Weights of a small sound classifier.
Model: log mel input, depths [3, 6, 3].
Rows from block 9, named by matrix and row number. Rows with one number belong to one neuron. Each number is 50 + 12 x the weight over its row's rms, rounded and kept within 0 to 99. All counts start at 0. After the name is the row's rms in percent of the matrix's.
# fc1: MLP up (model.blocks.9.mlp.fc1.weight, 960x320), inputs 80-159
# fc2: MLP down (model.blocks.9.mlp.fc2.weight, 320x960, transposed), outputs 80-159
fc1.541 096:25 51 47 50 70 37 62 67 52 51 59 43 63 17 39 46 50 37 67 53 42 51 45 62 41 53 69 70 69 59 61 43 38 45 47 56 58 56 57 67 56 51 39 63 48 33 66 40 40 62 53 40 57 61 43 66 50 64 44 56 53 61 35 45 56 78 42 59 64 27 62 54 72 35 55 34 53 29 45 28
fc1.542 083:52 59 44 49 35 71 51 56 50 67 41 57 30 47 39 58 37 35 43 35 47 40 77 73 64 72 55 84 41 38 64 48 51 54 57 57 53 57 59 27 42 53 58 46 47 60 42 54 46 26 66 55 49 49 43 46 45 41 63 33 53 49 68 38 49 69 55 40 71 67 69 30 21 34 58 61 40 56 52 32
fc1.543 086:47 31 76 62 55 49 43 41 22 74 55 44 40 44 34 63 63 47 19 49 65 49 56 51 58 48 23 56 42 32 32 51 46 61 53 42 43 56 25 63 50 46 45 51 45 53 64 47 40 83 49 63 54 56 58 43 72 39 38 60 55 52 44 63 43 50 63 36 37 48 55 54 52 78 39 50 57 46 49 53
fc1.544 097:60 21 62 53 44 58 30 64 58 44 54 60 59 51 52 42 52 24 52 48 51 62 38 39 34 29 39 47 36 43 73 36 35 51 44 53 57 57 75 31 45 53 47 31 42 63 63 58 38 71 44 44 53 51 73 42 50 51 54 56 32 42 62 78 55 40 38 58 41 49 49 58 60 42 46 53 66 49 50 69
fc1.545 106:52 42 55 58 44 54 67 50 40 38 58 44 44 55 39 72 44 62 40 48 60 52 43 51 73 43 49 59 48 38 49 39 62 73 62 73 56 46 47 39 39 50 56 63 22 49 62 32 63 68 51 65 57 45 43 62 48 44 75 42 78 27 47 45 55 47 52 44 30 65 52 34 60 61 63 59 55 61 58 74
fc1.546 077:43 61 54 39 59 59 45 64 40 44 41 39 48 65 43 38 65 53 31 50 44 58 43 47 69 56 36 67 44 48 45 38 32 88 58 34 24 61 56 80 39 53 60 49 53 38 61 40 61 49 60 49 44 60 48 39 41 57 43 47 52 50 48 42 49 35 43 60 50 40 47 61 47 51 40 58 62 68 33 62
fc1.547 114:44 50 41 69 22 39 62 59 58 52 50 53 64 52 35 59 61 54 37 56 44 72 40 41 29 45 57 32 34 73 27 54 55 45 56 28 73 49 36 48 56 59 22 60 56 46 41 62 40 37 56 39 38 37 50 54 65 64 50 57 42 57 80 53 63 67 45 63 48 60 44 65 28 47 59 46 39 64 44 42
fc1.548 102:71 58 41 44 48 49 53 55 32 45 49 53 58 72 44 51 70 58 49 38 46 32 36 73 39 45 35 39 40 51 49 48 59 38 44 68 66 48 72 57 62 53 43 46 48 55 50 87 29 51 23 43 53 69 22 60 42 61 46 63 61 60 48 50 60 46 61 40 43 42 37 53 56 28 59 50 53 45 58 47
fc1.549 086:55 54 49 48 45 54 60 47 32 52 31 47 31 70 55 55 35 64 30 46 38 38 67 36 60 39 38 57 58 47 60 29 36 46 32 50 56 33 63 40 73 49 58 55 47 46 46 43 50 64 60 52 40 42 58 65 81 49 44 48 53 45 58 34 49 52 58 39 34 51 26 48 65 39 47 43 51 49 55 30
fc1.550 096:40 43 56 77 46 40 52 60 50 71 72 37 59 62 59 63 38 42 44 40 51 69 34 74 35 47 45 54 48 51 34 54 41 40 50 49 47 72 43 58 50 32 27 51 51 32 47 68 59 58 44 65 48 49 56 51 62 32 54 51 62 55 57 74 55 53 38 53 45 49 43 54 57 67 75 55 34 61 66 60
fc1.551 111:58 42 39 36 52 50 22 69 63 53 44 52 58 48 37 73 47 45 59 64 48 54 50 52 50 69 45 33 57 69 39 29 53 54 30 47 34 65 61 51 65 52 40 58 25 53 48 45 42 51 43 30 65 46 35 45 40 65 44 23 42 48 52 73 45 44 39 50 46 65 56 34 60 63 47 55 48 61 37 44
fc1.552 093:57 40 61 65 65 72 52 51 49 48 49 50 54 57 28 63 36 24 52 50 56 62 56 49 28 63 32 50 37 59 51 45 47 58 68 39 34 58 79 38 32 60 64 53 42 47 63 68 39 35 37 58 56 22 40 60 71 53 51 30 55 44 72 37 64 41 27 45 62 61 64 49 63 51 74 45 58 50 33 62
fc1.553 092:45 49 37 67 47 61 56 59 39 59 47 79 50 49 38 58 37 44 60 48 47 55 30 72 33 52 32 52 47 68 60 41 43 56 62 25 25 63 61 39 37 48 54 55 44 66 63 57 52 54 54 30 59 41 42 43 18 59 44 71 35 46 73 39 40 50 31 57 62 63 47 60 54 51 45 31 65 52 38 44
fc1.554 111:49 42 45 62 67 42 53 58 54 38 39 43 43 46 51 43 51 55 36 43 61 78 16 24 53 48 40 37 47 66 64 33 70 74 58 59 51 75 44 53 29 64 54 71 77 47 58 63 59 39 65 24 51 46 55 40 47 52 51 42 48 43 46 56 48 48 39 39 70 59 43 60 50 33 51 55 61 67 56 51
fc1.555 082:68 44 42 50 43 68 58 72 76 39 26 47 54 35 43 56 46 58 48 64 45 52 35 39 56 57 31 60 79 44 37 50 50 63 55 45 65 49 63 39 33 45 50 70 51 75 65 42 43 51 29 40 61 29 43 56 41 65 43 48 25 45 58 73 50 32 54 57 63 32 69 50 51 44 65 65 49 31 64 39
fc1.556 101:30 52 55 52 28 59 67 46 70 47 60 51 36 32 61 46 52 35 54 59 61 27 43 48 37 42 39 48 37 64 36 48 87 54 44 43 51 58 56 43 53 43 65 28 54 82 47 54 56 56 47 46 52 49 37 12 49 28 39 50 36 55 55 52 46 71 26 49 48 45 44 47 40 41 74 56 47 42 56 57
fc1.557 103:60 47 46 43 63 55 66 64 69 60 55 53 49 35 63 42 50 61 53 50 59 34 73 66 26 50 66 40 46 40 34 43 36 50 46 57 60 58 47 44 69 42 78 54 70 91 34 68 58 55 52 44 75 40 58 43 73 36 52 56 48 54 68 48 37 46 52 59 62 64 43 51 18 44 50 62 46 59 58 57
fc1.558 084:37 43 40 50 33 62 64 59 52 60 68 64 49 38 67 55 80 32 68 29 65 60 67 58 47 57 65 65 53 52 41 70 44 50 52 34 48 58 51 41 42 44 67 44 39 52 31 47 48 36 47 60 43 75 29 53 60 52 26 51 76 41 75 52 57 47 75 59 55 50 57 48 43 60 52 50 51 45 54 64
fc1.559 069:52 48 72 46 55 57 60 43 57 54 77 35 55 49 51 50 29 51 59 46 60 55 32 79 62 51 32 54 37 63 42 49 38 45 86 53 42 46 40 70 64 53 33 76 33 48 49 48 52 46 43 57 42 60 51 66 34 44 55 57 53 61 46 41 42 64 45 33 50 50 40 56 58 31 41 55 55 61 46 38
fc1.560 086:49 59 56 50 31 30 51 55 59 60 44 34 43 57 56 57 57 53 53 41 38 54 42 45 44 43 34 28 67 45 25 36 51 42 49 32 58 60 56 78 57 42 41 31 63 70 49 46 76 41 54 61 46 28 23 34 47 43 71 41 53 56 50 58 40 39 42 34 53 57 74 65 28 69 36 35 55 55 48 35
fc1.561 124:56 56 67 36 29 53 28 54 37 35 28 32 33 71 35 52 46 63 52 38 72 42 60 61 41 45 41 59 64 37 52 58 56 54 78 17 50 50 34 40 42 57 54 48 40 66 69 72 55 55 31 52 45 45 30 53 63 40 47 58 43 40 60 38 28 43 47 71 56 46 61 35 31 63 44 73 58 33 58 64
fc1.562 086:59 55 38 61 72 31 46 47 38 45 55 46 37 54 45 87 48 51 45 50 54 45 60 51 45 49 37 57 53 39 38 50 75 47 27 46 49 43 54 58 48 57 38 55 69 62 45 56 33 49 41 48 45 31 68 48 43 50 41 43 59 40 46 52 14 61 27 35 28 43 32 70 46 46 45 41 60 53 54 49
fc1.563 093:63 58 52 58 16 56 48 39 61 77 58 37 58 40 37 62 51 58 66 46 38 62 14 54 49 28 50 58 46 39 35 55 63 51 61 31 60 59 64 55 72 43 43 39 62 59 54 48 59 53 67 30 55 35 56 33 45 59 50 53 51 51 42 55 25 44 61 50 46 63 51 54 56 30 55 49 52 55 46 24
fc1.564 103:41 47 59 73 42 46 46 50 45 41 56 77 46 36 41 34 47 57 47 52 41 52 38 50 72 31 38 22 47 33 48 56 64 39 49 46 76 57 59 49 53 57 51 55 52 56 36 36 54 54 49 38 45 54 62 73 61 67 53 44 54 86 48 49 44 41 45 54 37 35 68 38 40 35 45 52 66 57 43 34
fc1.565 093:62 41 39 50 36 55 62 71 67 38 49 47 48 63 26 37 46 51 52 39 57 86 60 60 33 55 62 45 48 50 48 31 59 47 61 48 41 51 29 55 63 72 50 54 44 55 62 56 39 51 57 62 64 61 46 24 39 30 64 61 37 60 35 69 57 54 48 38 48 45 45 51 73 69 48 73 34 58 64 71
fc1.566 117:43 52 36 65 70 51 38 53 67 45 54 48 46 46 39 55 40 35 43 48 61 46 58 44 55 49 53 59 45 56 70 51 68 41 55 59 49 37 71 48 48 47 43 60 29 59 37 46 44 63 53 50 39 48 73 74 66 32 46 49 17 40 53 49 71 51 46 51 47 63 60 51 69 43 48 40 64 51 36 46
fc1.567 102:39 42 55 60 74 52 83 68 27 57 32 61 44 66 68 59 47 40 26 46 48 41 39 47 68 47 40 60 53 57 61 38 57 49 78 49 51 31 35 24 59 78 63 51 36 44 54 42 60 60 51 54 25 45 52 75 45 74 49 57 47 32 54 47 66 58 46 31 56 67 49 50 47 44 59 26 32 56 45 48
fc1.568 096:41 52 48 56 65 43 38 55 48 11 59 43 52 45 70 62 58 60 26 47 44 59 47 54 36 57 35 53 72 63 53 46 66 20 42 70 56 65 31 65 47 43 48 54 61 41 47 58 41 58 64 37 23 85 57 47 50 51 56 58 60 49 47 54 50 42 45 57 52 44 55 22 62 61 66 33 24 63 65 41
fc1.569 088:64 47 67 61 38 47 37 48 45 66 40 52 53 47 56 69 53 60 38 53 44 45 49 43 55 60 50 55 41 52 60 40 84 36 44 23 52 48 56 47 67 51 30 36 60 67 49 51 52 50 49 58 68 39 70 45 26 31 53 52 55 48 69 68 45 55 55 56 60 38 42 35 44 57 52 33 80 52 45 46
fc1.570 093:59 55 58 42 56 50 48 51 40 32 53 36 61 61 61 60 64 40 44 62 45 62 47 36 21 52 62 41 67 43 47 46 50 54 57 48 57 56 58 63 43 43 40 42 47 34 53 36 50 41 70 47 61 27 58 83 54 70 71 72 45 33 45 46 48 47 30 39 32 58 44 50 37 59 64 44 32 35 41 50
fc1.571 098:70 58 43 59 73 34 59 51 33 51 73 35 72 47 55 53 42 46 69 39 29 50 34 41 63 58 50 44 38 35 62 39 48 26 51 65 50 38 55 60 33 29 51 49 40 55 60 62 51 50 30 73 39 39 70 44 55 13 52 25 64 52 61 47 44 54 62 40 47 36 40 60 46 47 53 34 54 43 68 46
fc1.572 101:39 60 38 51 55 51 51 49 67 55 43 31 29 55 59 67 22 41 57 45 40 40 63 46 70 66 52 50 44 39 62 38 47 76 53 51 41 48 51 79 72 64 29 31 57 50 37 40 13 50 44 59 70 49 70 36 57 44 26 55 30 49 66 63 63 24 57 71 58 67 70 50 40 56 55 55 63 42 72 62
fc1.573 079:52 49 51 57 37 57 30 68 30 62 47 42 46 37 32 46 52 64 61 41 46 45 51 34 55 50 65 60 32 32 54 43 65 53 61 47 50 60 61 28 17 66 37 45 60 72 32 39 49 47 42 66 57 34 47 63 64 54 65 60 52 43 60 45 70 50 58 40 45 56 67 27 19 61 64 40 55 44 63 59
fc1.574 134:32 50 30 54 39 45 60 39 51 32 64 38 62 65 40 66 59 52 57 52 33 68 50 60 63 28 57 38 58 59 48 34 58 57 56 50 52 56 71 33 69 37 31 47 69 70 59 41 66 58 52 25 54 35 52 28 68 28 44 58 79 42 55 55 48 45 58 44 63 43 52 60 47 11 59 60 61 30 67 72
fc1.575 090:66 39 48 61 48 36 52 58 45 37 57 66 47 64 55 67 48 24 69 41 39 76 47 48 53 55 24 34 52 49 45 32 34 29 41 20 65 51 61 58 45 65 42 69 36 45 47 70 58 49 50 43 50 50 40 38 42 48 35 53 46 36 70 30 46 57 43 61 24 81 45 59 39 57 55 51 32 39 47 48
fc1.576 082:62 53 62 46 46 36 48 49 54 64 52 27 34 49 67 72 22 50 39 53 38 65 75 56 75 34 36 40 41 49 46 30 36 53 62 46 37 56 63 59 46 66 60 46 65 58 50 54 61 35 45 55 66 63 50 53 67 34 44 39 29 55 48 45 60 51 50 63 54 46 50 41 57 38 80 46 51 84 39 34
fc1.577 113:52 49 58 60 54 60 25 72 75 50 58 26 33 38 53 31 51 36 52 47 47 52 46 56 50 55 40 68 46 59 35 39 59 60 56 51 55 70 43 50 48 40 54 52 43 69 57 52 63 56 35 43 38 55 61 18 73 47 51 56 55 61 58 70 54 60 41 50 54 57 49 49 47 59 66 34 43 49 25 53
fc1.578 104:42 58 41 56 56 44 51 49 62 54 56 57 64 62 48 52 43 54 31 35 56 60 64 37 57 29 54 37 39 63 34 39 53 60 63 46 65 51 64 48 53 54 51 53 44 52 49 63 43 42 58 73 60 43 78 49 42 47 30 34 55 65 35 77 41 43 58 55 56 64 53 47 29 45 68 40 56 43 38 38
fc1.579 111:73 62 57 45 39 70 48 54 45 55 53 75 63 35 41 31 57 39 56 36 39 53 35 51 33 45 42 30 55 39 38 48 29 52 51 35 53 59 44 52 27 73 49 62 63 43 70 50 56 46 67 76 35 60 45 52 60 51 36 48 55 58 61 72 74 59 60 52 42 47 47 58 65 27 41 78 50 51 52 60
fc1.580 084:57 48 49 63 47 52 66 44 36 45 56 43 60 52 61 58 40 81 55 52 59 45 47 68 63 43 41 40 58 41 56 33 48 54 24 34 67 39 48 36 60 17 51 62 83 56 52 28 43 61 46 47 53 53 70 52 65 44 36 56 54 09 72 61 54 56 56 26 47 39 65 57 48 50 54 30 53 53 83 51
fc1.581 106:48 56 58 49 46 39 41 40 60 59 39 38 42 48 43 35 60 39 51 42 68 48 54 58 57 37 59 28 53 47 57 60 33 54 58 22 43 45 36 45 47 47 48 51 37 60 43 56 48 66 28 61 61 61 63 47 86 31 31 31 69 31 34 60 39 77 45 52 51 66 48 78 49 50 55 43 60 41 52 51
fc1.582 099:59 61 51 44 32 52 71 58 57 71 69 49 55 76 59 55 45 46 59 48 68 55 50 41 49 57 39 47 67 41 71 78 70 44 47 45 20 37 70 60 29 47 47 49 65 53 48 59 52 60 41 45 44 39 57 51 33 25 46 62 35 64 57 49 41 50 47 45 56 36 55 43 56 51 32 65 72 35 50 40
fc1.583 106:63 39 45 34 56 60 52 40 70 60 42 49 75 55 55 49 42 42 43 48 34 60 44 57 49 28 18 72 40 45 47 72 47 32 69 52 50 37 44 68 44 55 32 23 45 51 66 53 44 40 69 36 55 38 69 38 30 53 56 57 58 49 62 65 44 56 58 52 53 50 41 50 48 71 77 41 46 36 32 54
fc2.541 099:82 59 24 29 48 88 46 59 42 47 29 53 39 47 57 62 51 62 62 53 57 37 42 45 59 52 51 62 25 50 55 40 61 49 40 46 55 35 39 56 58 45 64 70 60 62 36 40 32 30 45 44 42 47 45 44 65 43 43 66 45 52 55 48 69 36 56 67 73 56 14 56 28 38 49 56 44 76 50 56
fc2.542 080:35 50 56 56 35 33 62 27 30 50 45 21 55 44 39 74 51 57 35 50 46 48 46 54 57 48 64 40 49 72 45 45 60 47 39 51 58 35 42 82 57 54 43 26 58 25 61 50 34 58 47 34 57 40 55 41 50 59 47 58 43 44 61 49 42 40 26 49 53 65 80 43 54 43 53 33 45 39 45 38
fc2.543 089:55 52 72 39 62 54 51 53 46 43 44 29 27 62 43 48 64 59 57 52 46 47 46 22 70 33 44 52 57 64 48 51 53 46 51 62 51 41 71 28 57 45 49 56 54 49 41 21 49 44 77 46 63 47 37 47 47 57 60 43 43 64 43 45 59 47 19 50 55 30 43 35 54 50 59 47 50 51 55 41
fc2.544 093:32 42 46 47 41 50 49 41 59 46 44 83 38 53 46 54 35 48 50 21 37 48 63 40 60 65 56 44 27 58 27 45 74 42 53 58 47 35 40 58 64 49 56 43 33 46 45 23 54 56 70 57 57 49 37 72 62 37 18 52 52 27 39 48 54 72 59 30 47 58 28 46 48 47 50 60 49 53 47 55
fc2.545 103:39 49 66 49 54 49 46 47 44 57 42 65 46 61 34 45 65 40 53 61 35 53 52 56 52 54 51 43 46 49 39 71 34 64 67 47 42 67 51 54 36 40 43 72 48 44 45 70 40 52 43 59 58 47 52 37 42 58 44 51 41 60 47 40 59 68 63 51 38 59 67 68 28 38 60 36 49 74 38 49
fc2.546 069:57 64 44 41 33 47 73 60 51 35 52 51 50 45 53 61 48 43 59 40 53 33 32 30 53 45 62 48 66 63 62 78 48 46 47 86 42 31 27 48 58 47 59 53 46 63 31 56 34 43 41 36 58 51 58 45 67 32 31 58 74 59 42 52 39 50 50 35 46 64 48 33 51 57 49 48 68 41 63 65
fc2.547 110:40 57 67 41 57 40 55 59 45 49 53 56 54 46 78 80 45 45 48 19 38 62 48 60 37 47 61 61 41 49 56 60 49 33 53 62 62 54 72 52 48 70 62 51 44 39 42 39 73 57 62 56 60 61 57 46 43 55 48 42 58 54 41 55 53 33 66 66 46 48 70 53 52 57 34 58 43 32 55 39
fc2.548 093:30 46 45 25 59 60 40 39 65 53 75 44 38 58 44 41 53 63 56 58 70 58 67 50 45 92 60 47 84 48 59 45 20 40 64 52 35 57 68 47 58 67 70 69 59 36 54 47 23 45 38 45 55 52 72 53 34 40 52 32 53 49 35 55 48 37 53 61 59 48 41 67 39 52 58 44 66 49 40 41
fc2.549 086:72 65 49 48 49 58 45 41 43 59 44 68 59 44 41 55 30 57 60 53 46 76 53 33 35 60 49 59 49 64 55 70 56 57 46 58 28 55 27 35 33 57 57 56 57 48 54 48 75 34 55 48 68 46 46 41 43 54 45 28 43 42 48 48 44 43 45 65 67 67 58 53 59 49 52 53 48 37 37 70
fc2.550 094:78 44 64 51 57 68 25 48 52 46 43 49 59 40 37 38 32 42 43 44 40 59 45 46 43 36 52 52 61 61 66 65 41 56 47 53 55 39 31 41 25 51 54 43 47 85 48 33 44 41 52 69 56 56 62 35 59 57 56 56 60 42 41 36 49 61 41 58 71 65 63 41 15 71 58 60 60 58 41 47
fc2.551 109:59 12 41 65 53 54 67 65 55 71 64 52 42 45 46 43 51 48 52 25 49 63 60 24 37 58 57 69 48 40 48 58 34 59 45 74 33 46 54 44 51 41 39 50 63 34 48 71 50 55 31 57 65 53 49 41 52 45 49 70 60 41 51 64 63 53 67 39 38 39 43 55 47 61 57 54 53 28 23 38
fc2.552 087:45 53 43 67 60 59 47 56 52 48 60 45 75 40 42 54 56 25 34 47 29 38 36 46 53 31 42 54 55 39 50 43 57 32 34 53 50 44 54 47 81 37 56 30 63 72 33 13 54 64 50 69 44 47 62 39 60 59 38 42 56 48 51 56 54 42 26 76 55 71 45 49 40 39 34 39 32 55 55 68
fc2.553 089:53 45 67 59 32 53 59 33 46 59 36 65 46 53 54 66 40 49 61 55 33 45 64 48 46 39 71 72 44 43 49 28 43 36 41 50 41 58 46 47 37 48 55 36 27 52 60 59 46 61 53 47 54 62 33 58 66 50 61 39 57 68 43 44 52 27 54 65 46 36 50 40 43 54 53 43 69 46 70 43
fc2.554 109:66 42 36 39 66 60 36 51 41 59 43 52 56 58 56 23 50 41 48 66 38 49 52 47 45 57 34 58 65 57 45 75 40 51 62 50 55 57 29 51 40 43 42 55 68 60 65 64 48 45 55 40 45 58 53 29 50 41 61 60 65 37 69 51 32 52 48 57 47 54 77 41 56 63 47 54 50 62 53 52
fc2.555 075:41 44 59 54 65 28 55 56 35 37 72 40 41 48 50 31 58 69 36 52 82 33 39 60 53 39 74 47 38 66 28 49 52 55 25 36 54 55 32 56 32 48 69 38 65 30 51 63 42 54 36 52 63 60 75 53 59 52 52 56 46 33 74 18 60 59 35 33 65 70 54 36 50 49 32 19 44 71 44 31
fc2.556 100:65 48 49 52 45 63 63 51 36 47 36 47 61 49 27 49 26 34 81 62 53 54 50 61 64 39 54 59 61 56 56 69 46 58 33 52 72 69 42 63 57 48 55 64 51 37 58 48 28 31 66 36 60 57 55 49 46 81 46 47 47 40 43 35 73 47 54 35 55 55 54 30 45 59 29 40 74 68 45 44
fc2.557 104:56 65 58 79 60 44 52 30 42 64 41 42 52 65 54 45 29 48 64 35 61 41 21 37 42 53 46 64 53 71 60 57 70 53 46 31 72 34 55 56 35 58 36 53 22 29 57 33 56 54 56 47 60 64 44 40 36 49 37 51 39 48 46 32 66 47 67 61 47 35 45 33 52 59 49 59 66 46 73 53
fc2.558 077:59 59 61 73 57 51 48 49 59 41 59 28 33 83 44 52 41 45 47 60 51 34 33 62 49 27 50 52 42 47 43 50 49 60 63 43 58 34 43 29 43 70 36 65 54 42 72 45 44 56 61 51 45 27 44 63 67 52 70 49 54 59 44 51 45 59 59 53 31 36 43 39 36 26 38 57 50 24 54 49
fc2.559 068:52 36 52 51 46 19 57 44 20 40 34 58 55 46 25 61 48 35 58 72 57 22 24 52 80 49 57 63 59 33 57 50 61 45 45 61 55 57 50 45 43 51 72 56 47 49 54 64 51 51 31 42 50 57 61 31 64 68 68 51 24 51 25 64 47 54 62 44 54 56 38 71 69 43 35 33 41 27 53 44
fc2.560 082:69 35 43 66 74 41 62 43 71 42 42 50 25 53 47 33 22 34 41 40 48 34 47 54 36 68 45 73 56 61 64 54 45 60 47 57 46 50 60 67 41 60 56 41 71 36 48 58 62 63 71 53 52 62 52 59 50 65 59 44 49 44 44 57 62 38 64 61 59 40 39 57 51 43 41 66 52 27 36 29
fc2.561 119:46 48 43 64 52 41 55 36 54 38 48 61 61 50 61 68 75 42 56 62 60 54 37 31 62 43 61 61 57 38 34 67 54 54 46 41 55 62 47 25 38 57 51 62 49 50 71 63 53 35 45 26 47 49 47 18 53 56 63 61 44 48 61 33 58 68 55 64 40 52 22 42 70 65 51 53 43 55 41 57
fc2.562 094:67 40 43 53 57 81 38 64 58 45 58 39 61 53 42 40 59 63 45 54 44 58 70 38 44 55 59 51 62 61 58 41 53 47 55 51 60 60 69 45 38 36 37 40 44 35 50 34 61 44 61 56 22 78 44 32 40 54 36 45 56 52 66 57 48 33 50 43 57 39 44 38 53 67 70 64 61 59 65 39
fc2.563 100:58 50 39 35 63 72 44 43 55 22 40 53 47 49 52 29 51 59 54 77 40 22 73 31 47 49 52 70 62 43 59 37 55 36 50 65 29 47 27 48 39 42 42 52 59 57 28 40 45 50 34 25 55 56 26 64 30 60 40 49 58 43 62 32 54 56 56 40 36 52 46 62 38 56 63 64 61 44 66 56
fc2.564 094:60 66 66 67 43 55 51 59 52 53 45 27 52 44 50 50 44 58 64 56 61 37 54 31 42 67 44 66 32 60 37 52 37 60 45 46 38 44 39 60 54 55 21 45 47 60 36 56 52 39 34 51 55 58 15 38 36 44 39 57 30 50 47 39 53 66 36 68 59 75 40 31 51 52 72 51 54 53 51 36
fc2.565 094:55 51 61 41 59 42 39 47 68 63 68 51 52 36 60 56 71 43 52 47 48 20 59 31 61 41 42 49 33 58 67 54 48 59 50 32 53 17 43 46 44 47 47 50 58 52 49 49 39 44 42 30 46 58 49 38 52 28 52 33 71 46 61 61 33 42 45 59 30 15 69 34 37 45 66 39 47 61 52 34
fc2.566 120:86 55 49 47 41 52 44 64 31 61 46 43 46 69 66 42 46 41 54 47 66 49 53 39 42 49 30 64 45 48 55 49 35 60 51 63 30 55 43 58 33 21 35 37 60 44 52 44 53 44 54 65 79 62 44 29 35 54 52 70 52 51 38 35 49 50 69 45 66 52 57 30 37 45 38 57 42 69 60 20
fc2.567 107:20 48 52 69 42 33 26 51 60 53 71 47 65 54 41 60 42 44 73 70 50 49 68 50 46 65 67 32 52 56 26 52 65 58 38 55 55 41 52 55 30 47 49 56 43 46 55 50 35 67 65 26 68 31 38 36 48 47 53 58 43 57 37 33 42 40 59 63 28 46 57 64 60 54 44 41 63 53 51 50
fc2.568 096:40 52 26 47 28 35 68 37 49 43 29 54 39 76 24 65 38 36 66 70 55 67 70 37 46 60 43 70 41 30 38 58 39 65 45 39 60 25 65 61 46 37 60 57 55 44 59 79 42 51 49 43 41 49 37 53 63 51 71 45 40 48 15 56 66 59 52 61 53 48 63 63 54 38 45 51 48 35 44 63
fc2.569 088:56 33 28 43 60 63 41 40 64 54 55 57 50 50 37 55 58 45 21 42 51 33 46 59 61 53 41 43 37 44 50 32 48 76 41 39 62 72 29 50 52 51 54 41 52 53 31 43 53 53 72 43 51 62 55 50 66 67 48 63 46 47 51 41 55 48 23 30 61 52 55 67 47 64 61 47 57 61 61 24
fc2.570 090:48 32 39 78 44 12 51 41 66 41 47 47 58 45 54 45 53 60 73 55 51 39 48 55 36 53 37 65 51 78 50 73 71 41 55 57 32 49 60 44 67 30 30 50 60 65 76 51 44 47 67 46 45 31 28 50 60 48 50 50 30 64 48 27 64 48 49 54 26 39 28 34 42 37 82 42 51 43 54 42
fc2.571 089:46 38 61 44 61 59 50 42 56 14 34 54 21 78 42 46 73 50 46 30 60 53 54 56 53 38 51 54 40 57 49 60 50 66 38 58 55 58 47 41 50 34 53 48 35 69 46 43 60 57 64 43 36 61 65 57 36 53 40 45 58 29 38 38 49 42 65 44 51 60 33 60 67 61 46 54 58 48 39 55
fc2.572 103:39 43 40 59 37 45 68 32 53 34 63 34 60 53 35 36 53 45 48 77 45 42 52 41 31 59 34 37 42 66 38 42 51 43 56 39 35 59 48 35 78 47 67 66 27 57 73 55 54 49 60 53 33 67 48 24 39 61 41 35 47 66 40 38 37 51 38 60 50 49 40 49 43 52 54 49 71 56 47 32
fc2.573 077:46 50 51 50 49 51 34 58 67 30 46 52 52 79 66 25 60 53 32 55 51 54 53 41 69 46 60 55 70 45 41 49 47 46 34 44 48 38 46 48 62 43 47 59 61 41 74 29 35 57 58 50 61 53 34 34 54 42 46 55 55 53 39 36 65 57 39 46 55 46 41 48 47 36 36 64 37 60 45 47
fc2.574 143:53 38 53 66 65 59 32 83 38 64 61 46 41 60 63 60 72 57 51 70 60 55 52 53 58 43 54 67 44 63 31 45 46 33 52 41 41 69 39 56 36 45 41 35 49 44 32 66 43 52 59 56 56 20 43 52 38 55 23 45 54 36 52 36 41 39 62 25 60 60 64 48 50 78 53 65 53 40 51 43
fc2.575 094:46 41 38 47 28 76 40 53 49 57 46 30 73 35 21 53 30 53 61 46 58 40 56 47 40 15 42 46 37 54 51 52 56 65 39 56 62 43 59 41 51 49 62 41 61 46 74 68 45 73 71 62 37 65 65 51 67 26 68 56 54 54 30 70 39 43 51 55 38 50 47 50 41 44 64 60 79 40 59 51
fc2.576 078:61 24 36 53 61 55 41 41 42 45 50 50 55 59 45 39 64 44 27 70 56 74 53 62 23 56 53 64 60 45 47 45 65 59 42 46 51 38 31 50 40 39 61 37 43 37 48 50 53 66 66 40 39 32 44 58 44 63 44 62 48 35 60 52 52 58 58 59 38 40 61 46 50 51 54 59 38 41 68 64
fc2.577 109:82 37 37 49 62 51 39 51 54 67 52 79 68 56 59 75 41 42 37 41 54 34 48 44 51 52 47 48 43 54 64 56 19 37 59 45 63 41 61 38 45 57 38 39 55 57 71 53 78 35 72 43 61 55 35 51 31 62 65 61 42 32 47 23 50 59 34 34 43 44 55 93 63 54 53 31 39 59 64 61
fc2.578 111:47 52 58 42 48 66 55 36 82 43 68 38 54 47 69 29 29 58 47 61 60 59 51 77 53 45 33 56 40 53 52 48 60 61 73 45 40 69 50 60 38 57 57 65 55 34 64 54 61 54 42 69 46 43 30 52 35 72 59 51 31 45 38 35 57 43 39 48 67 54 41 33 57 63 56 50 49 41 42 39
fc2.579 113:53 33 48 46 37 42 45 38 43 48 45 56 84 56 48 58 62 40 51 50 54 45 60 17 61 66 56 45 41 34 47 60 59 35 53 42 71 48 51 57 25 49 59 60 40 48 66 78 60 37 48 63 44 58 62 25 34 57 75 60 46 66 35 50 40 43 59 61 45 65 44 36 43 70 60 44 26 41 22 57
fc2.580 082:51 62 48 37 72 60 26 62 63 48 34 42 34 41 38 46 52 46 49 52 47 55 57 19 36 70 44 55 55 40 51 60 67 33 54 63 41 54 65 52 38 79 37 36 21 56 36 44 41 46 54 61 66 47 59 40 25 46 55 31 50 72 49 41 56 36 42 58 23 53 27 61 59 44 42 74 33 55 43 45
fc2.581 104:54 50 41 62 50 53 56 87 53 52 61 52 72 49 49 45 55 39 46 52 51 47 63 35 63 56 40 47 58 21 55 54 54 65 72 55 31 63 29 35 43 64 64 47 51 46 43 66 38 39 66 51 34 32 61 64 45 53 51 48 60 33 46 45 62 57 47 44 45 40 42 57 44 66 56 74 46 40 70 43
fc2.582 094:59 60 54 60 59 42 49 42 69 20 48 46 44 63 40 37 53 51 42 49 44 57 38 51 21 58 48 46 53 34 42 51 63 61 38 43 52 61 28 44 60 77 57 49 47 51 26 44 60 58 49 37 53 56 28 67 53 35 44 38 70 71 56 16 29 64 44 58 75 44 30 54 37 23 49 55 33 32 48 68
fc2.583 107:54 75 54 41 40 57 37 48 47 47 50 57 41 42 60 61 24 48 63 41 58 54 44 64 54 19 43 47 55 64 50 52 59 39 66 48 82 52 58 64 50 62 41 12 52 70 27 43 63 78 40 59 56 45 45 41 75 43 43 48 30 53 52 50 72 53 40 35 47 59 57 27 29 55 29 93 53 54 54 62